Rows from block 2 of a small self-supervised audio encoder (BEST-RQ), named by matrix and row number. Each number is 128 + 32 x the weight over its row's rms, rounded and kept within 0 to 255. All counts start at 0. After the name is the row's rms in percent of the matrix's.
Before each channel's rows are labels from the 100 clips, of 14976, where the channel reaches its highest value: "loudest band" is the band of the loudest frequency at the time of the peak; "strongest on" is what is common among them. Only what is clearly more common there than usual is listed. The data: babble in 24 made-up languages, each with its own sounds, syllables and stress or tones, from a formant synthesiser. In brackets: how many of the 100.
# conv: width-5 conv, stride 2 (model.blocks.2.conv.weight, 192x192x5, each kernel summed), inputs 64-127

loudest band: 1000 to 2000 Hz (47); 2000 to 4000 Hz (35)
strongest on: /ǃ/ (37); thin (high-pass) (34)
conv.71 103 [157 103 151 148 116 126 100 123 112 172 145 225 125 226 143 147 130 179 145 110 115 101 151 114 109 215 103  90 159 153 129 158 124 148 135 157 147 112 147 100 145 141  96 117 129 100 177 142 100 115  67 124 122 122 104 134 181 142  69  99 171  79 130 125]

loudest band: 1000 to 2000 Hz (42)
strongest on: /ǃ/ (54)
conv.58 086 [148 152  68  86 166 154 194 142 112 158 143 161  98 131  90 131  86 118 189 123 127 117 139 137 182  84  85 141 159 103  54 113  93 169 175 114 129 129 106  88  85 112 176 113 212 117 154 149  94 131 182 175 151 129 129 115  98 121 144 116 113 157 129 138]

loudest band: 500 to 1000 Hz (72)
strongest on: clipping (63)
conv.158 105 [129  80 147 168 108  84 100 143 160 111 173  66 117 119  88 139 153 152 154 105 194 121 117 106  70 115 162 102 136 119 133  86 150 149 106 116 117 144 160  86 144 156 149 127 154 130  69 162 135 151 126 160 108  80 102 101 111  98 140 134 167 120 166  81]

loudest band: 1000 to 2000 Hz (28)
strongest on: mains hum (44); /ǃ/ (27)
conv.72 094 [161 134 126  89 103  93 145 148 133 110 143 170 133 146 102 141 120 116  90 156 176 150 134  92 191 181 160 134  97 179  98 112  98 109  93 198 110 124  90  82 159 124 140  94 154 107 158 159 164 156 111  96 153  92 141 162  98 140 131 127 143 110  92 128]

loudest band: 2000 to 4000 Hz (40)
strongest on: mains hum (33); /ʃ/ (31)
conv.28 096 [119 139 119 159 144 103  55 146 160 165  77 113 114 173  92  92 105 181 108 151  87 104 106 188 104  62 128 114 155 117  86  86 141 110  97 116 140  87  95 122 117 118 101 119 144 156 167 147 153 161 106 112 120  29 142 141  97 146 173 136 140 194 131 170]

loudest band: 1000 to 2000 Hz (32)
strongest on: /x/ (55); voice: high voice (52); thin (high-pass) (36)
conv.89 082 [165 104 157 124 119 155 195 136  88 116 121 119 127 177  87 115 140 160 129 140  88 119 137 126  90 177 132 172 118  56  41 145 111 139 139 154 139 115 114 171 110 143 136 149  75  96 157  64 143  95 117 128 123 111  89 125 114 138 124 131 165  77 190  96]

loudest band: 2000 to 4000 Hz (28)
strongest on: /tʃ/ (57); clipping (30)
conv.129 094 [162  57 153  62 125 143 116 148 102  96 175  96 139 122 236 168 128 115  72 145 156  87 138  83 123  97 126 154 118 135 116 146  63 108 130  90  96 122 128 133 128 143 112  79 104 152 131 122 105 129 133 167  93  62 129  91 159 122 108 110 135  78 143 109]

loudest band: 2000 to 4000 Hz (49)
strongest on: mains hum (52)
conv.171 096 [146 182 107 139 163 101 170 166 162 127 143 138 129 117 135 186 110 133  96 148 157 159 125 189 110 168 112  91 133  71  79 131 113 153 114 152 144  85 164 126 163  95 118  88 159 183  82 150 120  96 104  93 157 169 129 123 129  98 103 156 113  67 130 126]

loudest band: 2000 to 4000 Hz (33)
strongest on: /x/ (47)
conv.31 079 [ 99 159 151 120 133 115 158 173  91 147 110 165  96 115  86 154 153  92 154 119 128  67 129 119  64 132 156 114 126 135 131 128 187 158 150  96 138 115 119 159 125  85  67 122 136 141 148 133 120 120  91  98 138 109 103 116 138 157 149 150  93 169 147 152]

loudest band: 2000 to 4000 Hz (51)
strongest on: /tʃ/ (56); mains hum (54)
conv.152 104 [107 141 118 121 105 141  76 120 186 144 144 186 148 141 126 103 160 120 172 161 126 171 149 128 160 127 131  95 169 152 163  86 105 105 140 123 128 145 139 132 103  85 174  77 123 118 128 172 123 147 148 164 165 147  94 138 125 131 158 121 129  88 183 178]

loudest band: 1000 to 2000 Hz (72)
strongest on: voice: child-like voice (61); /x/ (54); thin (high-pass) (50); /a/ (29)
conv.150 111 [140 100 179  94  80 143 114 106 130 165 161 137 138 129 196 155 119 134  90 147  73 132 145 189 113 104  92 159 126 146 104 136 141 106 104 147  65 143 136 190  96  51 160 149 107 201 188 159 128 140  89 109 139 103  90  77 198 219  95 120  95 152 126 145]

loudest band: 500 to 1000 Hz (54)
strongest on: voice: high voice (73); /ts/ (46)
conv.44 094 [174 191 103  78 116 180 121  91 112  94 169 154 175  94 161 123 135 133 116  91 133  94 136 123 148  98 213 118 138 171 138 115 161 103 103 169 102 104 124 109 121 160 122 110 101 135 135 136 146 135  94 153 115  94  92 167 106 115 134 117 113 130 125 130]

loudest band: 500 to 1000 Hz (80)
strongest on: voice: high voice (64)
conv.123 098 [ 88  77 101  93 134 140 122 129 131 100 189 100  86 175  66 149 157 119 120 150 157 148 107 124 124  60 113  90  77 115 123  93 133 169 137 122 149 180 105  71  88 108 130 101 120  77 181 183 158 111  89  79 175 156 139 121 160 144 169  89 127 101 167 105]

loudest band: 1000 to 2000 Hz (32)
strongest on: /ǃ/ (35)
conv.3 102 [101 102 115 117 150 109  23 165  82 121 132 172 124 108 149 142 148 138 153 167 205 145 156  66 120 129 142 122 165 112 111 172 105 131 172  80 109  68 132  90 185 138 138  86 143 130 206 108 120 114 174 170  69 228 127 155  65 147 148 141 148 135 132 149]

loudest band: 1000 to 2000 Hz (48)
strongest on: voice: low voice (59)
conv.64 098 [188  79 113  88 118  82  87  83 193 110  84 106 126 154 155 192 171 158 133  83 147 111 142 176  93 124  68  77 148 130 117  56 169 106 116 131 149 107 141  95  96 107  80 132 139  94 186 129 120 108 100 123  84 139 141 140 140 150 111  90 153  96 139  74]